From a checkpoint of a small audio captioner: encoder num experts 4, trained on short pieces for a synthesised band: melody, chords, bass and drums.
Rows from block 3 of the audio encoder of a small audio captioner, named by matrix and row number. Rows with one number within an expert belong to one neuron, the router's apart. Each number is 128 + 24 x the weight over its row's rms, rounded and kept within 0 to 255. All counts start at 0.
Before each expert's rows are labels from the 100 clips, of 14976, where the router gives the expert most weight on average: "top examples" is what is common among them. Only what is clearly more common there than usual is listed. The data: short pieces for a synthesised band: melody, chords, bass and drums. In brackets: how many of the 100.
# router: router (encoder.blocks.3.mlp.router.weight, 4x384), inputs 0-54
# up: expert up (encoder.blocks.3.mlp.up, 4x384x384), inputs 0-54
# down: expert down (encoder.blocks.3.mlp.down, 4x384x384, transposed), outputs 0-54

# expert 1
top examples: bowed string-like (65); melody instrument: bowed string-like (61)
router.1 [128 125 122 134 124 112 123  86 128 114 118 107 127 150 126 128 105 129 100 120 148 130 141 127  35 128 139 148 113 155 108 117 140 182 125 153 140  78 124  91 127 118 137 126 136 127  93 153 113 130 172 144 146 112 152]
up.0 [152 117 124 141 116 135 146 102 124 113 130 129 155 104 122 148 103 145 149 127 127  62 161  91 154 122 146  90 107 145 115 103 126 130 112 101 118 124 114 154 176 150  70  94 103 100 140 112 147 115 122  65 132 139 103]
down.0 [116  85 173 144 132 183 153 123 118 114 123 135 121 137 115 125 143 139 151 118 168 125 139 116 143 169  88 102  85 113  98 124 130 135 147 119 141 109 133 156 169 101 124 121 139 102  75 142 179 145 122  91 112 137 166]
up.1 [112  89 137 174 133 143 111 128  97 101 181 120 147 105 125 177 105 199 106 126 143 122 154  92 110 162 128 122 128 134 131 122 137 119 124 120  91 101 150 128 174  87 110  95 128 114 133 143 123 147 158 142 148 121 137]
down.1 [152  80 111 100 100  70 123 128 137 121 122 118 111 120 135 130 122 175 154 154 137 128 143 132  77 142 114 127 157 145 169 137 119 195 138 135 164 135 147 151 135 209 150 118 136 199 123 139 135 129 118 107 167 126 116]
up.2 [122  89 146 166 125 143  98 102 110 123 136 123 150 120  90 149 117 199 104 136 141 110 134  84 101 158 134  83 156 141 149 106 117 136 131  86 110 122 118  99 148 100 100 122 106 130 118 134 129 151 148 155 122 126 137]
down.2 [108  72 140  89  87 117 119 103 138 113 123 102 152 112 107 138 110 151  99 136 123 128 114 127 128 156 137 117 140 134 161 138 136 165 145 115 135 123 120 167 112 161 142 130  95 211 130 122 125 139 113 108 153  78 145]
up.3 [182 135 132 111 168 146 152 126 162 144 102 170 137  99  98 126  96 123 123 100 131 143 148 128 113 118 164 112 163 187 160 114 121  90 160 158 153  78 136 131 129 141  95 134  93 158 138 136 170 123 129 115 133 150 110]
down.3 [145 156 154  98 135 134  99 137 147 147 176  87 140 145 169 152 106 123 136 106 157 139  78 103 133 154  95 147  53 117  73  93 147 127 119  86 120 115 145 101 147  96 109  99 126 137 120 149 119 152  59 145 157 145 134]
up.4 [127 114 141 153 129 106 123  81 117  95 131 137 137  84 122 132 146 108 157 118 112  71 165 135 172 144 109 156 141  72  97  92  87 122 105 144 144 155 110 110 115 102 121 144 138 153 147 129 124 174 148 136  82 145 102]
down.4 [123 131 173 176 113 117 139 126  96 107 174 106 160 146 139 169 123 100  92 141 140 127 129 103 142 152 140 142 124 154 126 133 123 178 167 176 147 111 105 133 135 116 156 131 134 119 111 167  68 138 104 158 143 116  99]
up.5 [135 144 158 121 125 126 140 137  99  99 100 100 136 140 136 100 139 165 114  91 134 111 153 154 151 169 109 121 122 117 173 117 160  83 141 136  73 152 132 105 117  74 138 115 129 156 117 105 104 146 121 158  87 133  91]
down.5 [159 120 144 135 165 133 128 115 155  86 158 100 141 152 123 158 109 142 132  96 170 159 119 175 140 175  72 135 113 121 105 113 107 140  96 127 154 151 167 136 177  58 137  87 135 116  85 155 145 147 161 120 147 169 146]
up.6 [114  92 154 134 148 116 177 157  96 120 147 122 115 103  92 107 140 153 128 164 161 150 149  98 152 156 123 110 143 129 145 144 117 107 133 136 167 100 137 192 122 142 119  76 140 143 126 114 137 128  87 128  74  94  80]
down.6 [129 138 139 134 113 117 118 110 103 168 109 181 118 127 150 131 167 104 131  89  98 119 108 122 139 132 114 140  91 139  91 155 162 154 124  84  96 135  68 130 151 145 182 150 131  88 172  89 126 141 149 125 147 115 143]
up.7 [141 104 182 136 124 178 105 133 103 101 171 150 106 136 131 139  99 177 104 114 113  98 151 126 118 117 143 118 139 128 102 121  98 105 118  73 119 129 101 131 166 132 110  86 140 145 131  70  98 154 119  80 155  81 133]
down.7 [141 119 106 138 134 134 110 113 100 126 104 109 135 144 148 178 162 172 118 133 116 144 100 138 132 147  78 123  89 177 126 119  94 175  80 174 136 181 154 148 111 144 139 146 126 134 119 169 158  94 168 114 133 155 158]
up.8 [166 127 160 152 128 105 119  96 147 141 130 115 147 111 127 151 115 130  93 109 100 137 135 152 131 120 169 135 139 140 130 106 133 126 104 107 138 110 144 122 174 121  99 113 124 117 127 124  86 116 164 129 139 165 139]
down.8 [100 121 105  66 151 122  70 162 139 125 151 125 110 146 148 110 127 106 169 138 143 117 130 125 115 163 108  96 119  99 136 150 152 114 128 105 118 144  93 154 170 133  77 131  97 162 137 182  98  95 136 169 159 123 125]

# expert 2
top examples: reverberation (64); text has "room" (64); text has "reverberant" (64)
router.2 [ 90 167 116 121 135 155 119 168 153 138 122 134 100 138 136 108 145 145 120 147 119 121  88 135 109 131 167 156 123 112 117 113 145 127  93 135 111 152 168 133 126 122 163 136 101 107 150 139 158 128  96 117 165 201 129]
up.0 [116  84 125 167 146 107 141 133 126 119 141 100 118  60 107 121 142 152 147 117 141  81 130  93 148 166 132 132 100 106 117  93 106 110 153  94 115 142 147 126 154  86 114 122 130  99 168 117 118 179 158 121 102 150 139]
down.0 [152 143 174 113 112 130 128 122 105 111 112 178 122 140 134 110  81 142 111 160  90 132 148 119 166 110 154 107 143 134 152 136 114  77 148  95 105 121 147 161 141 109  99 116  67 106 149  95 111 137 109 107 142 126  96]
up.1 [124 121 136 127 150 118 134 154 149 116 137  89 162  87  39 136 124 115 125 137 122 109 116 119 137 170 130 135 120  98 134 110 151 128 118 131 115 113 100 123 130 109 110  76  89 139 122 131 123 116 113 114  87 151  70]
down.1 [106  88 109 106 122 129 137 134 162  77  96 151 162 131  95 133 153 130 160 148 157 120  69 114 148  67 109  80 101 127 124 112 151 159 107 151 125 101 149 124 133 150 108 106  96 153  81 135 158 136 111 148 103 161 126]
up.2 [129 107 146 169 127 134 171 140 117 131 149 121 137  95 102 147 110 154 169 133 108  88 150  92 140 150 117 151 116 162 116  97 130  88 153  97 163  96 157 128 147 142 101 141 145 116 139 171  81 142 137 118 130 120 127]
down.2 [109 131 167  91 187 134 131 153 120  94 109 103 109 151 126  77 126 123 129 144 150 108 137 147  87 111 107  98  69 104  90 113 170 145 130 150 133 109 153 148 158 128  59  67 102 163 154 137 142 141 105 110 135 130 133]
up.3 [117 137 131 172 115 145 153  96 130  89  79 154 105  96 134 121 140 157 121 143  85 121 137 104  96 184 130 120 147 100 123  84 134 149 117 109  88 115 165 112 182 100 107 189  54  88 189 149 116 175 162 132 101 130  92]
down.3 [103 121 117 153 126 111 115  92  71 146 116  88 136 114 121 115 153 113 140 181 109  95 116 103 131  85 118 165 141 156 110 104  96 113 131 151 159 100  84 152 140 163 123 143 178 142 120 107 117  97 108 118 176 136 156]
up.4 [107 114  88 176 120 124 162 126 144 128 137 116  95 111 123  99 170 126 138 112  98 107 136 132 135 139 122  84 158 120  83  90 156 115 102 139  71 144 124 138 168 142 120 110 107 132 104 115 127 115 144 138 130 170  79]
down.4 [141 175 102 147 146 185 132 126 133 174 152 126 150 117 124 129 152 130 165 110 109 144 141 177  95 150 148 137 103 134 128 123 141 133 106 166 131 155 129 113 100 180 168 140 140 136 157 142 131 158 109  73 117 151 177]
up.5 [144  96 194 142 153 115 156 149 107  99 123 108 152  78 109 140 127 145 173  98 130 115 181 105 123 124 161 140 125 179 111  96 113 117 149 105 148 119 155 136 165 136  88 123 141  88 125 135 122 148 128  92  98 139 115]
down.5 [112 150 151 107 138 115 168 139 114 104 126 142 141 101 151 114 126 108 117  96 132 104 128 109 140 134 141  99 114 122 127 104 136  85 145 117 116 127 120 158 124  92 125  78 119 137 128 112 139 122  92  87 131 123  99]
up.6 [130 138 153 143 172 117 121  97 100 159 132 116 101  94 122 151 135 139 140 126 156 100 160 108 113 112 139 121 110 103 135  70  95  96 136 118 142  70 127  94 150 142  82  84 101 184 159  92 161 132 120 100 117 157 107]
down.6 [ 91 133 121 129 146 111 166 165 142 104  82 152 123 159 126 111 108 158 131 161 131 173 145 139 159 175 105 121 129 147 187 118 148 108 151 124 143 104 113 164  84  79 139 155 148 124 114 140 144 120 110 146 115 106 111]
up.7 [163 109 120 133 145 109 119 151 111 119 118 139 165 116 120 113 140 105 138 102  90 138 138  75 102 150 170 142 165 179 126 118  70 122 107 143 130 169 143  88 145 164 142 123 141 123 157 136 129 152 169 111  91  72 131]
down.7 [ 94 157 130 103 136 128  80 130 141 157 144  86  89 145 129 109 100 102 115 155  89 132 124 113  97  88 131 123 146 105 106 127 124 135 106 119 153 126 125  96  83 124 124 145 127 141 133 133 107 131 133 119 157  98 138]
up.8 [130 121 139 141 163 163 132 105 121 145 103 123 151  92 116 124  99 125 135 154 145  74 142  95 154 137 152 147 121 109 112  94 117 112 110 108  75  84  65 147 130 148  98  84 148 154 159 124  64 208 149  75 158 145 144]
down.8 [109 135 165 107 173 155 114 158 134  93 116 135 126 153 123 118 118 115 132 110  85 136 120 113  92 158 159 146 111 139  90 133 139  92  61  90 133 110 164 149  93 127 128 140 127 124 151 114 106 145 149 119 132 172 149]

# expert 3
top examples: kick (98); drums (98); thin (high-pass) (70); snare (67)
router.3 [122  73 112 119 106  91 101 131 127 138 164 144 105 119 105  95 140 135 134 108 153 138 110 117 198 122  80  77 147 124 140 161 102  96 173  95 140 166 142 104  92 112 126 145 133 148 108 155 137 112 116 141  98  87 124]
up.0 [126 119 177 166 163 124 161 130 110 156 112 116 151 111 120 132 127 167 131 148 141  93 163 114  70 170 168 113 133 132 105 109 131  95 121 115 122  94 107 156 186 142 117 121 111 122 157 105 127 143 112  67 151 175 147]
down.0 [123  83 138 130 143  97 104 136 145 122 106 105 107 147 118 121 148 130 141 154 105 138  85  76 114  88  76 133 153 139 121 143 118 113 141 150 122 132 119 124  94  94  77 121 127 149  96 155 118 136 106 118 152 147 118]
up.1 [135 125 137 110 114 171 159 132 118 128  81 152 153 126  84 117 108 137 114 118 125 120 154 130 169 118 109 115 114  91 163 110 138 123 128 137 100 122 166 134 137 101 104  95  86 142 126 106 153 170 121 155 140 115 105]
down.1 [ 82 116 166 122 123 115 135  99 129 102  86 121 148 195 149 136 151 188 119 144 109 122 121 153 102 148 104 109 131 144 129 139 171 156 156 127 142 123 139 139 121 116 118 156 127 150 137 129 170 114 111  89 165 113 153]
up.2 [ 99 101 130  98 123 160 129 104  96 169 107 115 123 116 103 148 165 137  99 148 175  95 110 117 119 124 134 141 127  96 124 113 111 150 127 128  55  81  88 123 141 122 118  82 103 126 143 124 129  93  92 126 115 174 106]
down.2 [149 145 150 134 115 112 103 111  99 122 150 149 115 123 129 168 137 133 109 125 165 141 169 181 132 128 115 112 115  79 165 120 140 170 135 137 154 104 129 107 109 141 127 132 130 132 136  76 164 115 110 108 109 122 135]
up.3 [120 104 144 126 116 131 133 139 114 110  87 123 167 126 126 126 134 142 141 133 120 120 120 138 155 171 117 104 169 144 129 123 127 103 120 115 139 137 136 114 149 112 135 146 136 123 161 101 129 117 155 109 119 100 135]
down.3 [147 143 106 160 117 122 142 129 144  95 152 156 128 102 160  96 123 106 132 134 125 108  91  79  91 146 149  95 126 143 135 138 109 167 124 148 124 121 167 117 104 174 113  98 114  99 159  91 145 195 107  89 157 140 108]
up.4 [ 86 144 138 119 145 168 157  90 133 134 117 122 171  69 130 128 106 150 145 120 140  40 142 126 101 130 170 151 106 113 134  88 132 119 104  96 127 130 127 145 157 119  93 134 139 108 140 134 102 124 137 123 125 151 110]
down.4 [174 106 170 187 139 168 142 160 122 123 108 150 111 115  93 116  66 129 142 145 128 120 155 112 156  96 131  97 133 116 114 128 105  71 110  89 135 133 124  88 171 124  88 147 133 146 158 105 164 158 129 111 115 120 128]
up.5 [ 87 144 127 157 156 132 145  88 111 112 140  72 103  93 109 166 118 122 116 123 137 134 139 164 144 121 119 138 112 130  74  84  87 103 106 121 143 142 163 111 120 146 109 114 129 124 117 136 109 141 178 122 125 101 114]
down.5 [109 138 147 127 165 124 149 177  99 141 143 145 123 178 105 152 122 117 134 129 132 129 137 149 113 133  91 113 121 141 130 169 180 112 119 129 138 127 129  92 150  84 120 155 131 112 103 131 146 138 101 145 161 127 121]
up.6 [129 105 199 151 168 135 139 147 116 171  57 118 121  99  97 171 131 168 145 122 100 123 118 114 139 109 123 111 149 153 133  91 127 120 118 157 100 154 169 115 147  88 126 149 104 105 122 147 124 151 136 132 116 176 112]
down.6 [139  81 168 120 139  96 156 150 117 168 117 103 113 126  77 154 126 110 145 138 107  93 163 143 155 110 101  95 125 145 123 150 183  58 117 129 155 106 129 131 159 160  89 112 134 126 130 162 125 128 125 154 104 165 170]
up.7 [130 163 129 123 136 110 118 130 142 163 108 152 156  85 106 106 101 143 142 135 110 113  88 125 138 120 145 184 164 121 133 137 124 163 117  85  91 122 111 139 114  70 108 127 128 110 132 121  98 183 146 131 153 134  99]
down.7 [110 127 127 122 139 121 120 153 102 124 100 137 184 112  95 161 101  74  82 101 121 110 144 136 226 141 103 139 130 174 119 138 139 102 112 144 135 133 158 108  92 112 121 155 107 129 109 137 134  54 107 104 145 132 137]
up.8 [158 134 134 139 115 101 171 130 121  95 111 162 163 123 144 127 102 163 100 128 106 110 179 125 105 128 149 136 124 112 143 111 165 113 108 105 135 121 111 133 168 157 128 131 115 116 127  41 143 151 133 104 141 164 128]
down.8 [175 163 136 132 103 144 126 124 155  93 144 168  99  98 137 111 139  78 145  91 140  94 118 120 134 111 129 121  87 118 142 122 110 178 158 124 184  90 173 109 139 127 136 135 101 124 164 153 150 177 106  88 126 161 122]